Rows from block 12 of a small self-supervised image encoder, named by matrix and row number. Rows with one number belong to one neuron. Each number is 128 + 24 x the weight over its row's rms, rounded and kept within 0 to 255. All counts start at 0. Numbers have three digits each.
After each neuron's rows are labels from the 100 images, of 14976, where the neuron reaches its highest value: "top examples" is what is common among them. Only what is clearly more common there than usual is listed. The data: simulated stained blood smears. In brackets: how many of the 100.
# fc1: MLP up (model.blocks.12.mlp.fc1.weight, 1536x256), inputs 172-255
# fc2: MLP down (model.blocks.12.mlp.fc2.weight, 256x1536, transposed), outputs 172-255

fc1.47:121127136140127158133156090097141110094158141143160139127115100124152105094127103109155105096144116109096144133159125147143104095110119138128154115090107108155113130167125132097136156120136118152088113133115145127159143091144155115146096120165148161108
fc2.47:120117169114126125119129157174150097171100132089108144157149110146161091113144148105161121120096105147172094166137170108139133135147163129154092118103118129163131122119123112160129147125139116110154160139160153086098178128135109162140122151114121126108
top examples: two lobes with orange grains (100); teardrops (33)

fc1.27:139120155111110122145080106150112113112133105146147152134106114146143133106122095103133139134148106059123169142119174112104157126124094144092157116081122141094128151123139161145116115131118111115084118138146097112127126110078095133161138093156149153182
fc2.27:151149119090127125105116133114110098140151122122124148110185144123133178133136118116122166136126180169112096084156152124112113106118154089107113124124108130110162145138140132098075108080105097132087176115077097157188071141111076131128162125126134163143
top examples: small spheres (52); spiky cells (48); dark grains (39)

fc1.510:080112123108138098149106131123117145132123139188093153094133116153117122093100140142094108116089115080105115107161195109089139158114122119098165159161167167122146111111094149157133119137120130112139144141112139102120108160086107163118168132111152136121
fc2.510:150093136113128117124132154133151127165118119110141149145157129113099134108116111109099110090177107103107121140102083088169154163106101127132101132125115135149114132142138141134137143112113129147101161120124083094088082098109129166108155103099118118138
top examples: small spheres (99); two lobes with orange grains (81)

fc1.744:130129113140110100155106139137125139124094141158151159098157136119126135089140185164095136138105112117105138106160170146103152147100106152097117117107080147143069145133113131120124131127108153100132125129147122168158152112118143111116163091147159098106
fc2.744:163131121127107203095147078118119110172147139141122109180158152146151185149116084116115148154130161162126120130155146125108119116125148113178131121128120107112117171130152096103123163116108150124141131102103103114142130134139114076109067122122141132134
top examples: spiky cells (97); dark grains (38)

fc1.127:118147117092096159105152137134136095129121144142127143132119110117122140113123141109140144144129109137129138114167195126118122123148156131151133160121093150084119157143175179182172171129103114115086162136154146167169156156116090147177147111162150161148
fc2.127:164147154138147165063073112104100134174115144135118157122161116139086191122113116073110129144178170179116136131127141097103144141119129120113119110109080114136127122105153122087097111114112126133119158109146091100148084093156090165137111122126140126112
top examples: small spheres (57); dark grains (46); spiky cells (40)

fc1.463:093150143142157120154109100147131089119144091151096107111104108161166110117114134132149140086120096106117089096155112133122145155118153101118149161156139115131105150157124157142161138151080101118073108148094116106158112097080084090145154136139093120129
fc2.463:143165139095147092100150125119113094109113159140122085105092097090148130136096115143171099172154140118140103116087101107106112106118125089111158109128154133145118158165126158107091153153142131139108128098084161121143111110119159159143128146158089112105
top examples: spiky cells (66); two lobes with orange grains (51)

fc1.450:134088166171117106154081100157126072120121178134156117166169152143166087152154111138117107113126117105118158133165148135141135123147124148082120124149124138097126135122081101147115143138115142083124100109084147139149104107135114124099125144104165088135
fc2.450:121126132150111116110154130105078115138098130083162126095143155112106128158117167114161100118118130141123102150098123109110127113107121107111113139107115140116147131146103169131100082100103106098150159135094114101164115117080089175130163115128155164154
top examples: spiky cells (82); two lobes with orange grains (36); lobed nucleus (34)

fc1.407:107133137120127161169124094158137137128142124141120123115153080153128107166156101191091141097131107089149142097151134138117089100158136142109157113136145113122109153142126155115121142107112098152103164110117162159156160140107113109173139119155120126175
fc2.407:150124149123110119153126101122101124115113134124114076129169134108130149165108135112129124108116102158163106150124113155129150122160124147157153149127128121129119159135153065142114124173131164114136107121139160136143122128158130038124102132143130147129
top examples: two lobes with orange grains (100); discs (93)

fc1.691:129168095102149099133096140110129147114110108140152133155127137100126123104152164187121183097108158082094093161114090109106098100130131104140139156157164143100128127150107132147111123104187149109115159109107169140141138152098163128150090130068128167169
fc2.691:129163077175117121117144076093094122123129138140098128154143142120159137164136113106185130124110134171145103140175146134115085119127158104162160115138145097108126120156144130122072129115105126091154146113132150152160126118142134075114098126138120177127
top examples: two lobes with orange grains (100); discs (100); crowded (86)

fc1.66:133121121127142096161120150164161139159158113135100135129121104157082131096119173119100107117154073087091184136109185132146160127131120124099131147079095171137121131102095127173116132133125122084067105157118090100133130140119098162103156116154138124127
fc2.66:117102128132146137137072121131131133171120134139149162116123101144089104122154129155072121144168098102082116103095150097123170137123112101101126161098079164115120152142126158132131133123134072130102152154126092115155130128121094155109172129109122143155
top examples: spiky cells (93); two lobes with orange grains (90)

fc1.54:108132131107095089111120099147120136121165112154141153123127091116120078116140159122119160132150107145149122159097177124105134097169155153172122121124106162112091141170098132156163139162153169109125117120103126075124195125082133132170106148084134134132
fc2.54:131146145141123122109102101130097162145105125124132158093129138098106136131084124122158130144150116138102127141111170085165136083097094158155141129103072115137139150100119106121147120131161104165184134128169156112110109099134144140132121089128157129120
top examples: two lobes with orange grains (100)

fc1.682:101074106096098134114104127144146136098176166163147156122110147126127121152167093105127180140133139101130150143107154139103158107147081167172111137161110125100163159162128125112137127153108101121147120120174099110143129118085126126148116140109116080134
fc2.682:107122084172141126156132075065121150141084128088139153148094119105128122150139106145145102151126092133131113151122102102148103133135149137121175138127126105154093111184123152088105146132141121097156102124121148137191118130113129148119141165121139172112
top examples: two lobes with orange grains (100)

fc1.192:075117144089097130106144126147141114106150160157100145148083119134107112131168163121097132155134090118109169104125151189143138139152099148178152129132113117128151134137096141134147110131193121108142085116179089131145145179108121122136160107122110107158
fc2.192:102126051126144133145184098105129135161096115098149181108111137134148098140134133114147119144089087125127130126153126120132120127140124127141150106121162115156110102162097177100101128145137117103168120124144126142209117138113124137118134146117153156131
top examples: two lobes with orange grains (100); small spheres (44); spiky cells (37)

fc1.233:094157132129128100130107101099113107129144115101086116164157117113141092099102116106101141116088094158131135147108146128128095103162144157119168160139105124162169145127125110124117103100151121146114098142106151123143125113074096156146105106119104149169
fc2.233:124154113125124082127126086093109153166096153079145116139151165133136149117082134133189100165122165126164151148112123133116152121108100096156151114129141085137144108104109126110148108150170092106161148133116105136163179139127129155123152112164122122111
top examples: two lobes with orange grains (100); crescents (97); crowded (71)